Weights of a small self-supervised image encoder: norm layernorm_no_bias, 195000 training examples.
Rows from block 5 of a small self-supervised image encoder, named by matrix and row number. Rows with one number belong to one neuron. Each number is 50 + 10 x the weight over its row's rms, rounded and kept within 0 to 99. All counts start at 0.
After each neuron's rows are labels from the 100 images, of 14848, where the neuron reaches its highest value: "top examples" is what is common among them; "patch colour" is the nearest of a few named colours to the mean colour under the peak. Only what is clearly more common there than usual is listed. The data: procedural textures in two colours, tilted and lit. In brackets: how many of the 100, against the usual share in percent.
# fc1: MLP up (model.blocks.5.mlp.fc1.weight, 960x160), inputs 54-107
# fc2: MLP down (model.blocks.5.mlp.fc2.weight, 160x960, transposed), outputs 54-107

fc1.175:50 35 50 59 37 48 46 44 28 50 19 59 52 44 54 41 57 39 43 34 58 41 48 52 60 56 74 52 69 16 58 47 40 58 64 42 35 55 50 58 74 60 47 50 44 55 37 42 35 67 65 44 41 38
fc2.175:57 61 45 61 73 56 64 53 68 63 48 47 49 55 34 57 49 60 45 57 43 54 53 53 54 48 46 48 69 42 44 62 39 49 36 45 55 31 58 42 48 48 49 54 44 47 60 50 49 36 46 51 60 59
top examples: purple (59 vs 16.6); green (50 vs 16.9); red (42 vs 16.3); ground colour: purple (34 vs 8.5)
patch colour: green (27 vs 9.6)

fc1.247:33 53 45 40 37 61 58 61 38 51 51 51 50 32 60 46 37 52 43 40 34 44 43 43 37 60 69 53 46 43 68 40 56 51 51 60 55 63 62 42 59 54 56 52 59 63 36 34 60 54 56 44 51 47
fc2.247:62 46 50 62 58 49 61 45 68 48 66 53 37 51 65 63 45 69 52 68 58 60 43 52 61 50 28 54 43 51 55 57 65 49 60 60 47 52 39 51 55 63 29 55 32 54 53 52 59 38 36 49 48 56
top examples: red (100 vs 16.3); teal (73 vs 16.2); ground colour: red (65 vs 8.3); pattern colour: teal (49 vs 7.9)
patch colour: brown (69 vs 20.2)

fc1.560:57 49 46 48 42 43 56 56 70 42 47 52 51 56 56 42 53 51 53 44 47 34 68 56 40 47 44 45 46 54 59 47 44 45 55 60 43 51 22 61 75 60 54 55 21 59 46 37 55 51 55 40 54 60
fc2.560:56 63 48 44 59 39 40 59 53 60 61 58 48 49 69 47 41 52 34 36 35 36 51 54 45 35 50 39 46 38 54 58 61 48 51 45 54 38 62 59 51 47 56 50 45 47 47 56 45 60 58 53 75 56
top examples: blue (89 vs 16.5); yellow (53 vs 16.9); ground colour: blue (45 vs 8.3); pattern colour: blue (44 vs 8.2)
patch colour: grey (73 vs 22.5)

fc1.700:55 42 50 44 52 36 60 44 60 36 37 42 51 62 62 47 52 53 55 48 60 32 60 60 54 35 62 57 66 51 35 44 40 69 55 45 52 38 38 46 56 60 54 42 38 51 61 68 36 59 63 32 51 54
fc2.700:49 41 45 63 44 61 50 60 56 59 61 62 39 52 59 52 27 53 66 54 36 57 28 49 41 56 36 41 46 56 64 63 60 31 53 56 50 51 47 72 44 42 37 54 55 51 56 40 63 55 26 45 49 44
top examples: black (100 vs 17.1); white (78 vs 16.9); ground colour: black (77 vs 8.7); pattern colour: white (55 vs 8.5)
patch colour: grey (57 vs 22.5)

fc1.475:49 65 35 37 62 56 46 54 51 52 32 49 39 43 58 45 60 42 55 50 66 39 56 66 57 47 68 36 42 49 52 33 50 44 58 59 45 41 59 44 45 60 59 41 55 58 36 57 43 68 38 55 61 58
fc2.475:44 57 49 40 49 58 66 60 47 62 64 33 40 58 36 49 37 74 49 45 27 64 53 39 51 48 39 59 41 54 54 57 46 63 59 53 60 47 63 46 57 27 63 61 40 49 51 47 51 34 55 56 41 45
top examples: brown (86 vs 16.8); pink (74 vs 16.4); ground colour: brown (63 vs 8.2); pattern colour: pink (53 vs 8)
patch colour: grey (58 vs 22.5)

fc1.751:59 64 43 49 74 67 45 54 47 50 47 46 43 50 45 44 52 38 65 50 33 60 66 44 52 57 62 45 59 47 56 55 40 61 44 54 48 67 38 73 52 49 23 56 41 59 43 38 59 59 51 22 40 36
fc2.751:55 51 49 53 49 49 43 63 64 63 54 46 44 48 54 49 34 67 45 37 48 25 30 53 32 46 49 47 57 46 46 55 56 55 47 44 40 52 57 54 49 58 40 61 35 51 55 43 60 59 41 44 76 65
top examples: red (96 vs 16.3); ground colour: red (56 vs 8.3); purple (51 vs 16.6); pattern colour: red (40 vs 8)
patch colour: brown (43 vs 20.2); red (34 vs 5)

fc1.52:61 58 48 43 69 44 52 58 41 39 36 59 51 32 42 41 57 61 55 57 48 60 67 44 57 52 54 48 59 43 62 37 47 47 29 58 32 46 44 65 62 63 57 36 53 48 47 50 67 60 36 50 56 47
fc2.52:65 50 45 54 50 66 66 61 67 54 49 22 47 34 57 39 43 45 44 72 38 63 23 51 27 67 55 54 50 44 55 55 40 63 49 44 37 42 42 61 50 57 39 54 30 57 50 38 61 41 54 42 40 47
top examples: brown (85 vs 16.8); pink (79 vs 16.4); ground colour: brown (68 vs 8.2); pattern colour: pink (60 vs 8)
patch colour: grey (56 vs 22.5)

fc1.135:62 44 33 55 53 45 56 51 65 40 44 40 37 47 54 48 40 56 48 48 44 51 61 54 39 37 41 50 74 42 69 32 42 71 44 48 52 38 26 77 51 44 57 51 39 48 48 57 39 65 67 40 54 50
fc2.135:62 39 58 53 44 42 57 60 31 51 56 57 57 53 51 37 51 41 56 47 35 61 48 39 54 36 45 40 38 42 63 41 58 38 52 67 60 40 50 65 62 29 68 39 60 37 53 48 49 49 31 39 44 41
top examples: black (100 vs 17.1); purple (85 vs 16.6); ground colour: black (73 vs 8.7); pattern colour: purple (58 vs 8.1)
patch colour: brown (50 vs 20.2)

fc1.551:46 58 46 50 63 43 54 51 49 39 34 40 57 34 60 48 36 48 44 49 56 51 42 53 37 56 52 53 56 30 64 51 54 58 25 46 46 45 52 46 73 62 53 54 19 70 45 42 45 50 44 40 65 62
fc2.551:58 45 66 57 55 38 43 50 54 51 47 56 56 54 60 61 46 42 47 39 40 52 47 51 61 52 55 59 67 50 53 45 64 43 46 41 53 43 51 51 30 47 37 52 51 22 59 64 40 51 47 55 56 63
top examples: black (82 vs 17.1); red (61 vs 16.3); ground colour: black (42 vs 8.7); pattern colour: black (40 vs 8.4)
patch colour: brown (56 vs 20.2)

fc1.696:61 45 36 45 61 66 63 56 49 42 43 43 46 47 47 40 51 66 45 59 49 63 61 48 49 39 65 54 57 42 55 38 51 68 33 65 53 58 45 59 50 57 57 57 29 44 54 50 57 57 51 30 59 54
fc2.696:58 40 52 55 51 56 61 62 59 66 37 43 32 45 76 33 48 61 46 56 39 66 54 57 61 46 54 49 63 47 60 35 51 55 46 63 54 39 48 61 55 52 62 50 50 31 46 51 50 55 40 39 50 52
top examples: teal (55 vs 16.2); orange (49 vs 17.1); ground colour: teal (36 vs 8.2); ground colour: brown (34 vs 8.2)
patch colour: grey (66 vs 22.5)

fc1.294:66 45 33 57 45 58 38 61 63 63 62 41 48 59 42 67 58 38 56 59 38 47 64 54 39 45 51 36 49 55 71 63 60 70 53 47 54 65 57 49 54 66 63 39 34 61 49 43 46 43 50 50 56 65
fc2.294:61 44 43 70 44 52 59 73 45 53 49 58 43 47 37 55 47 90 46 50 39 52 49 46 57 52 65 53 45 52 45 39 55 38 60 52 68 41 53 33 36 35 73 52 57 45 46 50 45 63 57 66 43 44
top examples: teal (94 vs 16.2); black (65 vs 17.1); pattern colour: teal (52 vs 7.9); ground colour: teal (42 vs 8.2)
patch colour: green (60 vs 9.6)

fc1.373:36 53 48 48 59 69 50 54 66 41 58 41 40 38 55 69 54 53 38 51 50 41 58 65 50 49 51 51 56 43 43 35 46 68 40 50 47 62 42 43 42 41 51 56 38 42 46 33 40 40 43 53 66 53
fc2.373:54 42 53 70 67 61 58 37 44 47 52 59 56 53 40 64 36 45 51 43 31 69 33 50 47 63 39 45 56 63 51 67 51 58 61 39 45 55 67 48 40 35 40 63 47 43 44 52 40 47 52 50 45 49
top examples: black (82 vs 17.1); ground colour: black (67 vs 8.7); green (36 vs 16.9); pattern colour: green (28 vs 8.7)
patch colour: black (74 vs 3.7)

fc1.330:46 47 50 64 51 72 61 48 48 40 41 35 37 54 63 49 56 51 53 41 61 40 41 48 58 65 54 53 46 30 52 60 49 63 36 52 28 46 47 62 59 61 55 46 49 55 51 41 60 40 63 38 59 43
fc2.330:53 47 66 44 48 40 51 41 50 54 57 67 59 52 41 44 63 39 47 32 61 42 68 43 57 47 38 54 43 72 47 41 45 37 59 59 50 63 53 53 62 45 68 60 49 54 56 39 52 56 51 68 46 56
top examples: black (94 vs 17.1); ground colour: black (80 vs 8.7)
patch colour: black (39 vs 3.7)

fc1.595:51 52 36 35 47 44 51 61 49 46 53 44 60 56 57 58 55 56 64 40 46 49 71 39 52 36 61 57 65 50 41 64 43 49 45 37 50 38 45 48 58 51 35 38 36 47 54 32 80 62 31 39 35 38
fc2.595:48 50 48 45 27 51 45 39 52 62 65 65 48 31 50 60 48 50 54 32 41 39 38 52 36 43 53 58 32 57 29 47 48 49 44 42 70 37 72 56 47 42 65 59 51 59 57 75 40 58 48 44 38 51
top examples: green (99 vs 16.9); ground colour: green (52 vs 8.2); pattern colour: green (47 vs 8.7); grey (40 vs 16.6)
patch colour: green (85 vs 9.6)

fc1.442:51 37 57 61 37 55 59 38 62 39 26 54 46 24 65 58 51 58 48 44 62 48 73 45 55 68 56 31 61 40 56 41 49 56 42 66 37 61 53 42 61 53 48 53 57 51 38 38 52 59 33 55 39 49
fc2.442:40 45 58 48 37 35 48 57 40 67 51 43 41 51 67 57 56 46 56 43 40 50 44 35 69 58 47 64 59 53 62 50 50 44 65 47 45 43 69 43 36 69 48 55 53 40 55 46 58 44 75 61 32 57
top examples: green (93 vs 16.9); blue (74 vs 16.5); pattern colour: green (57 vs 8.7); ground colour: blue (47 vs 8.3)
patch colour: green (54 vs 9.6); blue (33 vs 6.4)

fc1.241:59 50 30 49 50 38 55 50 64 31 53 54 30 46 42 57 54 50 50 52 54 54 57 47 36 36 38 39 46 47 47 56 52 47 33 46 41 51 48 47 51 47 34 32 54 47 51 39 67 64 47 45 45 42
fc2.241:47 52 51 58 63 39 41 49 58 44 38 57 29 43 50 47 55 42 45 58 62 40 36 58 42 55 58 53 50 36 34 37 46 28 58 38 52 64 49 49 57 79 50 54 48 49 60 66 66 62 46 45 52 57
top examples: orange (62 vs 17.1); green (60 vs 16.9); black (37 vs 17.1); ground colour: orange (37 vs 8.3)
patch colour: brown (56 vs 20.2); green (30 vs 9.6)

fc1.502:48 42 44 29 64 52 62 49 58 30 39 42 40 43 65 45 50 54 56 38 43 56 67 55 44 51 59 33 64 42 58 48 21 63 46 58 39 67 44 68 74 50 57 44 32 55 38 49 71 42 57 36 51 52
fc2.502:64 42 61 49 55 37 37 46 42 41 58 57 59 74 42 41 56 33 53 63 48 59 61 57 58 35 42 55 53 46 62 52 63 42 54 46 55 36 43 55 53 47 57 42 61 37 63 47 56 50 59 49 54 78
top examples: black (100 vs 17.1); ground colour: black (83 vs 8.7); blue (39 vs 16.5); pattern colour: blue (29 vs 8.2)
patch colour: brown (43 vs 20.2); black (27 vs 3.7)

fc1.621:38 53 44 60 57 57 61 46 67 46 31 71 34 44 49 66 41 59 56 53 51 65 47 55 46 43 41 36 40 43 56 43 52 55 20 44 47 57 57 42 43 36 49 59 47 45 51 55 46 68 39 63 58 50
fc2.621:66 74 44 62 50 44 31 55 33 65 55 42 67 52 64 36 47 45 46 56 48 51 55 54 43 41 58 61 47 59 61 57 59 54 43 30 58 38 50 50 51 45 67 43 42 46 65 58 46 58 35 37 71 72
top examples: orange (87 vs 17.1); ground colour: orange (61 vs 8.3); green (58 vs 16.9); pattern colour: green (47 vs 8.7)
patch colour: brown (42 vs 20.2); orange (38 vs 7.1)

fc1.270:41 27 30 37 45 54 50 35 49 51 28 62 45 54 45 66 31 51 62 48 58 50 48 39 52 47 54 26 48 46 57 37 41 50 32 59 36 44 41 62 60 41 53 43 38 56 39 48 68 41 51 30 46 47
fc2.270:36 55 46 48 50 54 80 57 70 46 59 39 51 66 45 55 37 52 55 51 47 53 55 59 38 52 33 55 58 35 35 47 37 51 27 38 47 37 53 31 46 38 64 40 46 46 78 53 49 57 46 63 62 70
top examples: purple (100 vs 16.6); white (56 vs 16.9); ground colour: purple (54 vs 8.5); pattern colour: purple (46 vs 8.1)
patch colour: purple (58 vs 7.4)

fc1.323:52 50 31 41 72 49 56 37 62 53 57 38 49 41 34 39 56 55 51 53 64 64 54 67 58 43 67 45 56 40 48 41 52 52 26 67 49 71 55 58 61 72 48 62 55 61 50 64 47 48 50 36 42 44
fc2.323:48 28 64 44 40 56 67 65 35 51 49 52 41 54 60 44 49 47 52 48 29 59 41 38 42 68 57 52 47 52 69 30 55 49 62 51 60 46 57 49 51 29 64 56 50 54 53 48 49 53 45 53 56 54
top examples: brown (89 vs 16.8); pink (88 vs 16.4); ground colour: brown (58 vs 8.2); pattern colour: pink (57 vs 8)
patch colour: grey (51 vs 22.5)

fc1.609:64 44 39 48 51 44 52 55 58 37 52 42 53 60 50 56 53 52 56 46 53 52 69 47 40 47 48 50 59 49 41 60 30 54 44 36 42 39 31 47 59 55 37 45 28 42 57 31 74 53 32 36 44 51
fc2.609:49 49 48 51 38 68 48 30 54 56 64 66 39 27 56 50 35 61 60 48 39 51 25 57 55 53 44 53 16 53 55 45 46 54 45 50 60 54 68 58 51 43 50 62 43 51 46 80 46 51 48 37 47 56
top examples: green (99 vs 16.9); blue (61 vs 16.5); pattern colour: green (53 vs 8.7); ground colour: green (46 vs 8.2)
patch colour: green (77 vs 9.6)

fc1.174:40 49 63 70 42 59 42 38 46 54 52 54 57 37 55 42 48 44 44 35 57 36 52 55 39 50 48 50 50 49 69 37 29 38 64 45 47 51 48 48 65 52 41 52 42 53 42 36 51 71 37 56 56 61
fc2.174:54 49 64 65 60 44 46 52 59 59 51 41 58 50 56 34 57 53 40 62 45 49 41 58 54 42 42 59 71 55 47 46 47 53 51 59 46 52 43 45 42 40 45 59 67 23 54 45 46 60 46 64 57 57
top examples: teal (100 vs 16.2); ground colour: teal (60 vs 8.2); pattern colour: teal (40 vs 7.9); black (36 vs 17.1)
patch colour: green (36 vs 9.6); cyan (35 vs 2.1)